{"arch": "efficientnet", "model": "self-supervised image encoder", "dataset": "simulated telescope pictures of galaxies", "train_examples": 97500, "image_size": 48, "crop_scale_min": 0.3, "horizontal_flip": true, "color_jitter": 0.6, "method": "moco_v3", "norm": "batchnorm", "hidden_act": "relu6", "channel_attention": "eca", "depths": [2, 5, 5], "kernel_size": 3, "stem": "single", "expansion": 6, "widths": [32, 56, 96], "projector_hidden": 1024, "projector_out": 256, "projector_hidden_layers": 1, "temperature": 0.1, "target_momentum": 0.996, "init": "kaiming_normal", "residual_init": "none", "optimizer": "adamw", "learning_rate": 0.0026, "beta1": 0.9, "beta2": 0.99, "eps": 1e-08, "max_grad_norm": 1.0, "max_steps": 5500, "batch_size": 128, "epochs": 7.2, "lr_schedule": "cosine", "final_lr_fraction": 0, "warmup_steps": 160, "weight_decay": 0.3}
Rows from block 2, named by matrix and row number. Rows with one number belong to one channel. Each number is 50 + 12 x the weight over its row's rms, rounded and kept within 0 to 99. All counts start at 0. After the name is the row's rms in percent of the matrix's.
# convs0: expand pointwise conv (model.blocks.2.convs.0.weight, 192x32x1x1), inputs 0-31
# convs1: depthwise 3x3 conv, stride 2 (model.blocks.2.convs.1.weight, 192x1x3x3), a 3x3 kernel
# convs2: project pointwise conv (model.blocks.2.convs.2.weight, 56x192x1x1, transposed), outputs 0-55
convs0.61 103:48 36 94 45 53 49 73 51 59 53 47 53 49 67 50 44 53 68 53 63 52 49 44 47 33 55 48 62 30 48 47 53
convs0.62 094:37 44 37 70 57 30 50 28 70 38 44 27 60 59 53 48 67 70 61 55 59 47 42 42 58 53 38 40 54 52 39 63
convs0.127 102:49 41 43 55 52 29 27 31 52 60 70 48 66 64 44 62 66 51 47 59 51 44 61 54 40 64 71 35 47 71 49 58
convs0.128 095:52 66 47 61 60 48 53 32 69 54 63 46 61 64 55 26 62 47 36 39 66 45 30 54 53 41 32 55 48 73 41 42
convs0.129 101:65 67 59 66 51 59 41 48 43 71 31 45 71 63 48 33 71 44 50 46 60 55 34 48 48 59 51 33 70 42 45 44
convs0.130 097:51 48 65 30 35 45 41 73 44 48 49 50 62 46 47 59 38 34 38 41 48 35 45 36 35 36 79 51 63 32 54 55
convs0.131 102:40 48 64 45 46 54 48 58 45 31 42 59 56 20 59 86 54 31 59 45 58 39 59 46 54 38 47 47 63 52 40 60
convs0.132 097:64 88 31 53 43 48 60 49 58 55 32 36 49 57 69 28 61 47 51 51 46 49 39 55 44 52 33 56 49 50 33 48
convs0.133 096:45 26 45 40 61 39 53 76 60 45 57 64 50 34 56 55 51 60 38 73 71 34 57 57 58 47 50 71 61 44 55 54
convs0.134 100:45 47 66 52 41 45 47 38 46 49 44 28 52 38 41 55 74 51 46 63 57 62 65 16 41 44 70 52 41 43 53 33
convs0.135 095:46 35 63 58 40 49 45 30 53 33 45 44 36 42 46 40 55 37 48 67 38 61 69 45 52 56 76 69 48 26 54 53
convs0.136 094:67 50 48 61 63 48 60 39 61 56 58 41 52 54 48 25 72 44 20 53 46 31 51 65 46 66 48 59 40 57 45 65
convs0.137 087:44 30 67 57 40 41 42 29 78 53 65 55 48 51 45 62 50 52 50 60 54 69 63 30 75 56 53 42 52 59 59 52
convs0.138 108:52 42 50 18 63 41 65 63 33 34 54 51 42 39 59 55 51 31 41 48 45 36 47 45 63 51 68 77 47 44 51 55
convs0.139 094:55 66 53 73 69 43 43 59 63 51 60 55 69 55 57 36 55 48 40 40 57 37 42 52 50 72 68 40 37 76 46 44
convs0.140 094:67 45 71 64 53 48 53 53 56 57 56 58 39 43 50 57 58 39 30 27 38 47 60 20 38 58 54 67 59 52 40 34
convs0.141 106:55 62 57 58 60 58 51 52 50 43 60 69 89 43 51 55 58 55 65 58 59 56 25 42 57 52 39 52 62 70 50 36
convs0.142 102:67 59 45 53 71 48 50 65 43 46 70 37 53 24 49 50 40 26 51 44 38 59 49 45 61 56 56 33 44 58 65 29
convs0.143 096:42 31 40 40 29 43 23 54 32 34 52 40 41 70 41 49 56 53 57 75 57 45 49 59 51 40 60 65 52 37 48 57
convs0.144 101:50 35 75 34 45 58 46 55 43 31 43 62 55 39 62 64 25 49 60 50 41 42 48 47 55 59 47 60 65 37 23 57
convs0.145 097:57 45 56 36 40 43 38 57 45 53 41 55 52 46 42 51 48 63 45 54 40 20 44 79 49 54 51 70 27 32 56 31
convs0.146 094:57 47 50 47 59 79 54 73 47 75 45 45 34 56 51 51 58 26 48 66 51 38 41 36 46 37 56 44 66 40 60 59
convs0.147 102:44 50 69 54 62 48 59 21 59 54 49 68 64 64 42 49 63 59 47 35 45 58 43 39 46 47 34 35 43 79 45 59
convs0.148 101:42 40 30 33 35 76 51 57 48 45 32 51 43 53 47 54 46 51 44 47 43 45 50 43 68 18 43 28 54 51 53 34
convs0.149 100:53 47 61 76 53 68 51 56 51 72 36 57 65 49 72 46 60 51 50 66 62 70 45 48 54 50 71 57 34 49 46 64
convs0.150 099:33 50 58 65 63 30 63 63 45 64 51 50 71 38 46 61 37 41 24 50 54 55 56 40 27 42 65 43 46 49 54 36
convs0.151 092:48 50 66 28 37 54 42 57 49 29 48 65 52 44 31 48 50 37 66 53 32 36 44 44 46 55 57 41 57 20 40 65
convs0.152 096:58 63 61 62 48 57 57 34 56 64 48 61 82 55 42 52 73 51 55 58 54 66 26 42 54 51 44 54 60 57 41 30
convs0.153 102:51 41 45 26 43 41 43 63 40 36 41 53 54 52 52 62 38 30 43 69 29 35 47 56 69 51 60 69 46 31 48 37
convs0.154 102:69 72 53 53 56 41 48 44 49 34 53 50 46 41 40 34 65 42 30 44 46 39 55 43 66 65 53 54 21 44 35 34
convs0.155 092:63 43 49 43 37 58 34 54 52 39 46 63 65 42 37 46 46 42 22 56 44 13 44 61 53 46 55 52 53 31 53 43
convs0.156 097:53 66 76 58 53 55 65 68 63 42 48 46 75 44 63 27 53 43 44 74 54 59 52 44 44 51 67 49 39 39 52 54
convs0.157 106:40 34 75 58 66 54 59 56 44 39 34 54 70 37 48 34 42 52 64 51 43 52 56 54 50 37 22 44 42 60 42 67
convs0.158 101:29 69 69 35 45 57 54 59 57 55 43 51 45 61 47 46 53 27 46 56 70 42 57 36 25 55 41 53 39 45 52 74
convs0.159 105:40 32 64 71 47 47 45 34 72 59 41 69 35 64 33 33 43 58 39 61 53 54 66 44 58 44 52 51 52 61 65 62
convs0.160 097:47 62 69 35 65 52 64 40 69 31 49 36 49 43 53 56 43 25 57 55 30 48 56 42 58 32 58 53 49 41 28 45
convs0.161 102:41 49 50 51 36 15 40 19 72 51 53 50 60 46 36 61 43 59 42 55 39 35 52 55 59 50 61 52 54 58 41 38
convs0.162 102:51 33 18 57 53 43 47 75 59 53 61 46 47 54 49 44 69 56 47 74 44 42 23 59 47 45 59 52 37 46 46 59
convs0.163 098:66 56 64 52 45 39 55 54 67 56 38 75 55 68 53 44 46 56 56 64 56 39 69 44 43 83 65 45 51 58 50 62
convs0.164 091:35 46 46 71 66 26 31 32 74 50 62 46 51 57 44 38 38 60 47 50 62 31 49 55 56 62 54 61 40 64 50 55
convs0.165 095:48 45 46 44 71 49 57 43 38 47 50 77 37 44 57 36 61 38 62 51 63 27 50 57 35 59 35 49 55 47 45 79
convs0.166 087:55 42 58 78 58 47 44 31 70 43 60 35 57 44 43 42 46 58 39 53 53 43 48 67 58 63 47 53 30 57 21 38
convs0.167 096:65 67 55 62 44 51 48 58 46 61 40 65 56 56 57 62 59 41 71 46 60 62 21 40 61 32 31 61 56 45 37 41
convs0.168 098:40 32 65 59 35 41 32 53 55 51 55 51 77 51 40 64 49 50 37 52 37 65 49 52 33 47 56 40 66 59 23 55
convs0.169 090:61 64 34 54 29 53 53 75 51 53 44 59 46 66 67 31 56 54 46 76 40 37 46 71 53 58 56 50 45 35 39 49
convs0.170 101:46 48 59 47 66 51 43 49 33 41 82 47 60 26 43 49 50 51 30 47 57 66 48 28 53 50 53 30 54 68 54 42
convs0.171 094:50 67 63 55 62 59 55 41 65 23 73 65 48 61 41 37 52 52 44 42 47 37 47 60 61 70 31 39 38 64 49 54
convs0.172 104:68 55 59 63 37 43 41 37 77 37 46 49 81 47 53 53 56 52 48 60 47 43 44 36 65 38 71 64 48 47 44 35
convs0.173 100:43 58 54 57 67 59 56 63 51 55 33 39 50 22 45 53 34 45 40 77 41 61 52 62 39 34 72 52 43 65 47 56
convs0.174 089:48 44 53 61 37 30 36 37 65 56 49 51 65 42 50 50 57 77 40 59 48 65 52 35 29 33 50 40 60 58 28 60
convs0.175 100:27 31 39 41 42 66 58 49 54 61 58 64 62 57 42 39 38 45 55 51 37 57 36 53 51 48 17 37 50 41 68 61
convs0.176 111:35 18 42 58 51 45 51 36 48 53 75 55 70 52 41 77 40 47 64 49 50 60 43 34 47 49 47 47 52 40 66 45
convs0.177 112:53 70 59 70 49 63 78 39 52 61 57 39 55 43 34 32 36 38 51 48 27 64 46 47 48 51 54 35 63 47 40 43
convs0.178 100:60 70 66 62 53 54 59 36 45 60 49 36 70 51 28 35 23 47 57 38 37 61 50 38 57 45 48 47 32 64 53 56
convs0.179 096:53 33 30 47 51 42 54 37 58 81 54 57 59 57 41 31 49 59 33 41 43 47 53 35 45 48 50 42 59 74 38 69
convs0.180 100:53 49 43 50 43 79 49 59 53 62 32 45 61 63 63 50 51 45 57 51 45 52 35 40 34 17 30 46 63 35 55 42
convs0.181 086:44 54 55 62 63 42 45 13 58 40 73 43 53 59 50 53 58 70 46 28 56 66 52 45 60 61 46 34 46 60 43 46
convs0.182 100:56 32 55 45 64 35 43 64 60 63 34 67 67 68 44 39 52 62 29 50 38 52 52 42 32 45 57 66 61 52 64 36
convs0.183 104:55 54 71 57 60 54 58 44 54 50 60 33 67 58 47 43 58 76 58 39 40 82 40 36 57 60 47 44 48 60 55 31
convs0.184 105:49 47 22 33 41 51 39 79 50 57 50 51 56 52 40 40 46 66 29 64 55 48 42 46 49 57 56 78 64 47 62 50
convs0.185 095:59 52 66 68 59 32 44 56 53 44 32 49 43 63 32 47 28 47 49 54 53 39 53 40 32 24 49 53 58 60 69 34
convs0.186 106:49 50 60 55 43 44 58 57 56 17 54 74 60 36 42 37 41 41 64 62 63 38 56 57 63 47 37 51 44 46 54 77
convs0.187 107:45 44 52 35 37 53 36 47 41 51 42 49 61 38 55 53 44 50 63 53 31 54 57 52 90 67 52 53 36 38 26 44
convs1.61 105:35 55 59 33 65 66 42 55 61
convs1.62 099:50 53 55 52 73 65 65 58 64
convs1.127 115:30 43 63 53 55 40 57 66 35
convs1.128 087:53 69 74 49 61 56 51 36 48
convs1.129 089:59 56 39 34 39 68 58 59 34
convs1.130 111:38 30 49 34 37 39 37 43 53
convs1.131 097:59 36 66 45 54 30 40 62 42
convs1.132 087:46 32 45 46 30 41 45 38 33
convs1.133 092:53 63 41 67 63 36 64 39 41
convs1.134 115:59 65 64 48 65 58 46 33 35
convs1.135 073:44 45 33 44 65 72 50 44 37
convs1.136 105:47 67 56 66 68 54 67 55 56
convs1.137 119:54 64 46 61 62 70 41 58 66
convs1.138 084:52 62 58 55 53 56 20 40 58
convs1.139 085:50 44 48 52 70 68 61 63 65
convs1.140 099:56 76 68 58 60 55 49 42 53
convs1.141 077:39 39 40 63 63 50 64 71 50
convs1.142 119:56 71 72 56 64 52 54 43 43
convs1.143 077:43 34 42 46 36 35 50 39 31
convs1.144 115:38 53 61 57 26 56 60 57 36
convs1.145 100:59 59 50 57 64 61 54 74 37
convs1.146 100:44 45 59 35 30 45 46 30 42
convs1.147 100:53 61 43 55 42 36 33 45 72
convs1.148 125:55 38 45 47 35 35 43 38 29
convs1.149 093:53 60 60 47 67 63 34 32 42
convs1.150 083:50 42 47 32 47 67 55 65 31
convs1.151 092:62 48 37 62 65 30 42 63 52
convs1.152 075:46 35 37 53 69 64 45 36 40
convs1.153 105:48 43 38 43 32 32 54 36 36
convs1.154 099:57 69 66 65 53 61 65 55 49
convs1.155 097:48 57 50 55 72 69 49 52 70
convs1.156 088:57 63 61 64 60 50 56 45 26
convs1.157 085:44 66 41 46 63 51 58 28 63
convs1.158 097:45 56 56 62 66 55 69 70 44
convs1.159 106:36 25 36 48 52 55 49 62 60
convs1.160 118:51 32 62 62 61 33 36 56 58
convs1.161 141:57 43 54 53 38 41 42 44 21
convs1.162 092:54 28 53 40 40 58 38 68 58
convs1.163 114:37 45 39 37 51 34 60 57 70
convs1.164 128:56 55 59 66 53 66 42 65 68
convs1.165 087:44 70 54 49 68 63 58 36 60
convs1.166 102:55 49 55 65 76 57 57 65 56
convs1.167 085:58 69 64 58 72 58 44 45 44
convs1.168 101:44 37 40 55 51 47 58 73 69
convs1.169 081:45 31 35 55 68 62 59 60 54
convs1.170 076:46 46 47 66 70 69 45 37 42
convs1.171 102:52 61 65 55 62 69 57 68 60
convs1.172 108:49 56 60 56 70 69 52 64 61
convs1.173 102:57 59 22 51 62 58 50 60 60
convs1.174 136:57 45 51 59 59 67 55 65 73
convs1.175 114:55 56 58 58 46 42 31 26 39
convs1.176 115:44 49 50 56 46 15 52 49 50
convs1.177 084:50 41 58 44 70 33 56 35 61
convs1.178 087:52 52 47 55 27 64 44 69 38
convs1.179 119:54 61 56 55 78 60 58 59 44
convs1.180 120:52 41 47 52 30 27 40 37 45
convs1.181 105:48 50 51 62 72 49 67 69 55
convs1.182 087:32 51 57 41 60 64 50 63 70
convs1.183 124:50 33 61 58 30 57 63 36 47
convs1.184 097:41 52 68 39 56 74 57 58 57
convs1.185 092:57 59 46 57 64 68 66 68 52
convs1.186 078:65 36 62 57 44 59 35 67 41
convs1.187 106:40 46 47 42 41 22 36 44 48
convs2.61 107:61 38 30 65 37 50 52 53 42 64 41 60 50 53 46 68 53 57 38 48 36 38 39 65 40 52 72 31 69 55 27 49 31 47 50 59 48 43 49 36 33 54 57 53 45 59 56 55 36 60 37 65 58 74 26 69
convs2.62 110:44 66 49 49 57 58 70 51 77 59 47 59 45 46 65 44 17 38 66 52 50 53 39 39 56 63 57 61 43 53 63 68 34 48 68 55 55 60 42 58 50 39 70 27 60 52 32 32 53 70 58 43 39 55 59 46
convs2.127 081:57 46 51 37 48 62 53 50 39 42 37 40 24 54 53 67 52 53 39 60 50 62 62 55 41 62 57 31 27 34 42 52 45 55 50 58 64 58 52 74 49 62 49 51 16 32 53 47 79 44 40 60 51 67 55 59
convs2.128 104:51 61 85 48 66 27 46 64 51 55 55 57 43 46 57 64 50 50 53 41 49 42 37 39 47 55 53 73 32 48 45 45 50 31 57 50 40 63 56 43 61 27 54 64 37 44 53 45 78 51 54 52 53 46 25 73
convs2.129 083:63 55 40 51 63 55 59 61 52 47 59 55 39 49 58 24 47 51 37 32 47 63 71 53 67 47 57 64 43 43 72 54 56 45 54 70 85 44 41 71 57 45 53 37 46 72 41 45 55 58 72 51 46 63 66 49
convs2.130 109:40 56 49 52 62 48 59 57 57 46 46 57 61 66 62 50 53 26 44 56 43 72 22 65 55 57 52 55 67 53 64 75 49 46 55 42 52 44 54 35 41 34 71 52 57 67 12 35 54 61 52 47 36 49 49 46
convs2.131 075:40 41 45 59 54 43 43 49 53 68 58 39 32 64 63 55 51 71 48 64 65 76 39 28 58 49 45 45 37 52 43 50 54 74 43 41 43 56 63 40 44 62 57 57 50 33 37 60 49 28 49 67 78 39 34 39
convs2.132 112:69 42 28 43 38 57 51 38 42 41 19 45 61 46 39 54 56 52 52 66 55 41 51 55 58 44 60 40 66 60 68 55 34 29 39 29 39 45 33 54 61 55 72 53 49 44 64 51 32 46 28 35 38 47 50 39
convs2.133 080:44 54 63 57 30 53 54 70 64 57 50 46 53 52 55 32 54 63 58 46 48 39 46 26 32 49 46 45 30 43 42 48 23 62 52 47 43 68 40 53 72 44 46 32 15 46 51 66 37 56 51 41 59 56 67 41
convs2.134 119:58 49 28 36 63 49 54 32 49 71 51 61 52 51 73 61 53 46 28 40 27 53 51 51 34 39 42 49 48 60 39 75 70 42 54 64 50 45 66 40 57 64 57 64 63 49 49 51 39 48 50 62 51 68 41 78
convs2.135 072:41 51 40 35 61 40 48 28 47 59 63 58 37 26 60 35 60 54 47 56 73 40 43 46 57 56 37 51 41 53 43 55 71 72 60 60 63 49 65 41 45 72 36 58 68 42 55 57 53 46 54 66 63 78 37 47
convs2.136 091:58 49 58 74 36 46 47 86 59 46 58 50 42 56 77 44 45 59 54 38 64 52 47 37 43 65 61 63 44 13 48 54 38 77 60 46 46 52 47 49 48 52 54 45 28 55 58 57 66 47 43 54 61 45 45 46
convs2.137 089:42 54 32 55 44 66 67 31 46 59 26 57 47 46 41 43 41 48 52 88 48 41 32 43 46 42 52 56 58 60 45 57 45 47 37 32 40 60 44 64 52 41 63 49 79 54 58 26 31 56 56 44 39 53 43 43
convs2.138 077:35 39 50 54 65 42 50 55 66 50 33 15 32 30 42 38 41 53 50 53 49 46 70 36 46 48 53 37 44 58 50 14 48 59 48 52 72 68 57 47 51 32 63 41 34 50 35 51 56 46 46 53 49 65 46 53
convs2.139 118:48 59 54 40 61 39 46 62 67 75 56 55 35 46 60 44 47 58 46 58 62 34 53 36 36 55 52 57 41 48 57 56 45 74 86 52 41 69 63 62 46 49 58 34 40 54 63 54 66 54 39 44 65 62 36 74
convs2.140 114:38 36 51 45 60 35 29 55 40 56 43 55 35 49 58 70 48 48 40 65 63 47 65 23 41 51 39 56 42 48 52 29 59 48 59 47 39 52 77 42 41 52 43 72 37 38 43 54 72 36 37 51 64 69 41 64
convs2.141 110:49 65 54 37 68 55 54 22 49 47 52 66 53 51 68 55 51 51 35 38 23 43 48 54 56 50 40 29 59 50 68 64 60 53 71 63 43 56 61 50 45 69 49 57 41 26 62 53 42 68 74 46 44 63 58 62
convs2.142 095:47 50 51 26 77 32 28 35 46 53 53 52 48 43 61 59 44 32 49 56 53 26 60 51 53 40 35 74 40 56 61 43 70 45 48 46 77 32 48 48 55 52 57 47 35 40 44 38 61 41 76 53 59 55 52 65
convs2.143 122:54 33 30 53 56 32 48 55 34 29 33 47 50 45 51 57 44 53 43 63 48 63 48 53 49 35 36 41 77 31 61 46 30 46 61 44 39 51 69 38 44 37 73 61 36 64 24 49 49 44 56 39 48 58 66 42
convs2.144 088:35 53 45 73 42 60 35 52 49 68 37 39 22 44 37 38 51 66 50 52 65 66 61 40 55 49 51 40 21 42 45 39 53 70 58 58 70 60 47 56 51 60 36 30 44 25 57 64 54 51 43 59 56 39 57 46
convs2.145 074:54 61 68 47 39 53 39 55 60 54 33 26 42 49 44 43 44 60 66 46 38 39 55 29 56 74 62 48 26 40 37 38 51 57 48 47 65 57 38 59 64 57 22 35 20 47 63 54 62 43 57 56 51 48 50 35
convs2.146 085:42 64 48 55 72 55 70 66 50 42 48 58 63 67 60 62 32 25 48 43 47 63 12 36 51 69 60 46 51 43 55 60 53 43 46 45 44 68 63 40 39 64 63 53 35 52 41 42 62 56 40 52 45 69 53 51
convs2.147 088:63 69 48 58 50 41 43 70 43 50 55 65 27 42 70 39 57 58 47 42 67 59 58 41 46 59 41 48 27 32 49 48 60 56 57 60 72 61 66 64 66 41 54 52 33 33 61 56 48 50 41 33 72 60 63 65
convs2.148 120:20 49 64 36 62 46 49 56 65 38 57 39 66 46 38 50 39 40 74 34 68 47 67 34 51 66 36 47 50 54 67 28 52 61 56 40 51 68 43 43 46 61 33 44 35 60 35 59 60 53 54 43 62 42 62 40
convs2.149 125:64 53 51 60 56 47 62 70 73 51 54 48 46 54 57 43 56 46 30 38 36 68 62 61 54 43 63 44 61 44 48 55 55 33 73 78 60 51 59 41 42 34 80 50 39 57 38 61 38 63 52 53 66 64 61 61
convs2.150 101:57 57 55 53 49 54 39 56 43 50 69 55 29 47 55 16 54 53 46 38 74 65 68 53 64 62 39 41 37 31 61 39 49 56 67 62 74 51 45 65 53 50 35 31 41 67 51 49 34 56 46 46 47 68 58 57
convs2.151 089:46 63 41 55 42 53 46 55 51 57 44 44 36 59 61 28 52 70 62 45 60 60 60 44 59 60 49 49 27 52 37 34 33 53 71 58 55 62 39 50 70 72 35 23 47 37 76 56 46 59 32 49 67 52 48 47
convs2.152 113:42 65 65 40 76 49 59 34 62 61 59 47 57 56 57 55 50 36 42 50 27 42 59 66 55 55 66 57 58 56 50 64 80 55 49 71 70 44 75 46 43 47 64 51 36 42 47 60 62 52 66 66 66 58 52 56
convs2.153 111:29 46 44 66 73 46 62 46 55 44 34 59 62 72 53 41 47 22 58 41 50 63 51 55 55 43 44 43 55 55 73 60 31 48 55 50 42 52 57 34 59 44 56 59 47 53 12 56 40 58 74 49 60 45 63 43
convs2.154 078:60 58 42 40 61 43 31 66 42 50 64 44 26 55 59 59 46 65 39 47 60 46 61 38 52 57 48 62 38 30 49 41 54 73 63 44 64 58 64 49 37 53 46 49 18 70 60 65 58 45 65 64 70 54 54 65
convs2.155 079:51 62 70 66 47 60 60 66 54 42 41 46 41 48 36 29 66 64 50 53 46 45 34 53 63 66 75 48 31 68 42 30 40 53 46 52 71 59 28 66 60 48 34 38 36 52 58 51 68 57 36 53 55 51 39 52
convs2.156 132:66 51 43 53 53 36 44 67 65 50 60 32 52 52 60 44 51 58 28 36 43 75 54 50 46 46 50 45 55 35 53 46 53 32 74 66 44 49 64 33 36 39 73 54 24 62 40 68 49 48 50 40 70 62 53 64
convs2.157 097:33 51 57 76 52 35 35 66 46 77 68 50 40 68 55 29 59 66 49 38 71 53 53 56 52 45 50 50 45 38 47 62 35 70 75 54 44 53 57 37 49 41 43 63 59 51 48 70 55 57 44 53 62 52 28 46
convs2.158 107:46 45 35 64 47 52 40 46 38 68 49 53 61 64 43 73 42 72 65 39 48 59 56 61 50 55 58 54 61 49 30 53 39 59 46 35 52 38 32 19 25 63 30 58 59 52 37 63 50 43 57 75 55 56 48 47
convs2.159 103:37 41 51 63 40 55 48 54 37 72 33 47 46 61 34 59 56 49 44 82 47 72 55 35 34 51 60 50 50 40 52 55 55 48 24 52 61 46 59 51 41 39 74 54 45 45 54 62 58 34 32 42 79 45 55 64
convs2.160 084:47 64 54 58 59 45 42 52 44 39 70 62 37 45 58 25 62 55 38 49 67 52 68 55 74 57 48 49 44 22 72 53 59 60 80 57 65 52 57 57 47 67 46 33 51 63 53 48 39 60 62 53 62 56 62 39
convs2.161 092:48 34 47 39 37 30 42 31 37 52 38 50 45 55 52 51 89 64 60 45 52 36 61 57 55 21 47 61 73 40 61 39 46 50 42 45 45 26 48 53 48 43 56 59 62 49 61 68 33 41 53 41 50 36 54 41
convs2.162 070:28 56 70 56 43 64 45 63 52 52 50 53 15 50 40 24 62 61 47 40 54 55 41 39 68 55 39 43 37 49 48 38 46 67 61 74 61 46 48 72 51 56 30 51 32 37 50 51 66 59 52 47 54 54 34 43
convs2.163 097:50 50 35 45 37 48 27 56 52 69 38 64 45 32 56 40 73 60 41 66 62 45 49 49 51 43 48 46 57 29 75 35 57 43 59 19 32 54 55 54 44 44 47 55 51 44 38 47 20 46 42 43 47 68 39 57
convs2.164 111:55 67 41 55 54 44 61 60 78 60 50 57 46 41 55 38 38 45 51 62 60 28 45 36 41 71 57 70 42 42 58 63 41 66 64 45 41 84 51 56 45 37 56 24 55 62 54 34 49 59 51 59 52 61 36 53
convs2.165 074:31 30 61 74 49 43 37 74 54 70 46 31 35 64 51 55 55 68 57 64 57 67 41 48 51 57 57 53 56 53 41 48 36 66 50 42 37 49 44 33 38 49 29 67 34 42 45 46 59 38 53 51 59 55 23 48
convs2.166 159:54 73 49 50 55 50 59 51 83 56 51 55 34 45 60 45 35 50 54 53 56 37 38 38 50 73 56 55 44 29 53 66 43 66 72 50 43 60 56 64 39 53 64 14 46 50 56 44 54 77 52 56 49 55 42 55
convs2.167 104:57 56 64 48 55 45 60 44 60 47 46 30 55 50 62 58 46 41 41 68 14 42 70 61 41 49 67 72 59 57 46 51 78 46 45 59 65 41 54 42 47 38 67 48 28 42 34 36 51 47 65 46 61 58 60 61
convs2.168 110:51 53 51 53 54 59 60 43 36 64 41 25 59 46 43 52 33 53 56 76 27 53 57 38 60 70 73 27 54 42 46 54 59 55 51 34 46 55 50 49 15 46 64 34 44 51 56 54 62 48 41 34 66 55 63 55
convs2.169 083:38 68 81 55 46 45 35 38 61 74 51 33 43 55 30 47 55 49 52 36 45 55 48 55 36 52 51 51 45 49 33 41 48 49 61 64 61 51 46 39 52 35 24 44 44 41 55 57 58 70 54 51 66 47 16 61
convs2.170 117:45 59 26 39 81 46 57 27 52 62 58 56 57 44 63 49 36 51 44 46 40 31 43 47 57 45 46 65 42 60 50 70 71 61 52 59 65 53 75 54 46 73 51 47 64 33 62 57 43 46 65 68 57 55 44 52
convs2.171 109:72 37 50 51 40 34 43 68 49 57 52 61 23 39 61 46 49 69 42 59 60 48 48 33 33 43 49 59 43 32 47 60 38 60 50 49 33 76 74 66 56 44 47 52 35 56 60 36 65 51 51 60 55 55 27 61
convs2.172 128:41 87 43 46 56 57 62 61 62 72 58 53 44 63 44 55 53 47 44 63 33 41 39 48 58 75 77 54 45 53 60 57 65 59 52 52 45 58 73 51 35 56 64 28 47 57 61 56 54 56 42 49 67 56 45 66
convs2.173 083:38 43 45 55 56 40 38 61 61 48 78 43 49 38 55 21 57 56 49 39 47 28 56 59 53 46 46 51 63 27 59 41 68 72 55 64 52 50 63 46 33 48 39 54 48 70 34 60 44 48 64 68 73 59 39 51
convs2.174 103:22 57 37 63 59 52 59 52 60 75 44 34 56 44 53 38 13 34 71 52 61 54 45 43 64 71 70 40 49 61 61 54 40 55 64 45 50 54 41 46 32 46 58 29 56 45 34 46 50 50 49 43 46 55 55 62
convs2.175 095:51 61 31 27 54 69 51 42 35 57 63 44 49 37 46 29 38 58 52 45 36 42 64 38 49 62 70 39 52 31 65 49 61 57 49 22 45 62 45 65 26 61 38 35 58 64 61 54 42 67 58 44 49 53 44 59
convs2.176 089:51 38 50 50 66 47 43 65 38 38 69 66 51 51 40 49 46 49 31 48 51 47 43 39 24 50 41 44 56 25 34 46 45 75 30 71 63 61 50 53 42 44 42 55 49 65 43 27 69 74 55 51 55 47 36 58
convs2.177 092:47 55 62 58 56 53 46 69 49 45 80 49 40 58 52 19 64 55 46 33 60 55 73 56 66 52 53 50 45 35 60 44 45 71 67 62 66 45 58 45 39 53 50 47 46 75 42 61 59 65 66 66 61 59 41 61
convs2.178 098:46 59 46 65 54 48 54 75 41 63 82 57 29 59 63 27 55 53 46 33 76 58 57 51 65 60 49 46 32 29 57 49 57 75 59 62 54 42 60 56 36 55 39 40 48 58 44 60 40 48 54 62 61 59 51 58
convs2.179 107:33 61 64 56 55 59 57 59 63 49 42 44 46 51 43 39 39 46 73 50 78 54 28 40 45 51 55 62 38 60 56 63 24 37 51 39 52 62 31 70 63 37 54 41 45 34 46 46 47 51 23 30 55 39 62 56
convs2.180 093:43 55 48 35 56 50 50 57 69 26 53 39 56 31 45 41 38 36 61 29 56 54 44 30 34 62 29 44 49 47 82 38 41 54 55 49 38 78 51 48 46 40 58 50 31 74 40 47 54 58 50 32 55 51 53 48
convs2.181 117:48 55 51 29 62 63 65 46 50 33 29 46 38 39 59 48 37 40 63 58 54 47 42 26 57 58 41 39 47 50 67 69 33 59 55 48 48 65 48 77 47 41 62 34 47 39 42 38 62 56 55 24 34 56 50 29
convs2.182 118:58 56 48 60 44 69 60 67 38 51 45 50 55 51 43 45 65 50 48 61 50 25 43 56 40 50 82 36 53 68 54 42 48 41 30 39 44 61 39 60 61 39 59 42 48 49 64 57 49 37 15 51 65 62 29 65
convs2.183 104:65 52 38 73 32 56 40 68 60 48 68 67 54 51 68 37 57 66 36 45 52 64 46 56 34 50 46 38 59 46 29 33 38 49 56 73 39 49 30 49 48 53 37 43 42 72 53 65 35 58 38 47 50 62 46 66
convs2.184 096:45 57 52 50 42 62 65 57 58 40 41 53 37 45 46 25 59 48 50 53 39 47 37 52 42 51 64 38 38 79 51 33 30 56 43 55 62 62 30 73 71 45 39 38 43 54 59 39 56 73 33 64 35 59 36 55
convs2.185 088:66 46 42 50 54 57 67 59 29 45 46 62 65 49 38 48 57 42 40 69 47 40 44 44 30 52 55 53 56 67 45 26 71 47 41 23 46 75 36 42 64 47 50 65 54 66 46 36 51 28 52 70 50 59 36 43
convs2.186 089:38 45 55 73 39 44 46 65 57 53 66 47 39 63 56 47 56 64 71 41 67 57 46 49 67 70 52 44 39 31 42 62 30 88 55 47 37 54 57 31 40 57 43 56 53 51 51 67 52 34 52 53 64 42 40 40
convs2.187 097:40 36 34 58 54 30 36 69 42 34 47 61 54 56 43 45 71 47 40 57 63 44 62 57 41 26 39 55 67 50 71 38 42 34 55 49 44 47 61 48 52 33 63 88 49 58 36 54 50 52 44 49 59 44 49 70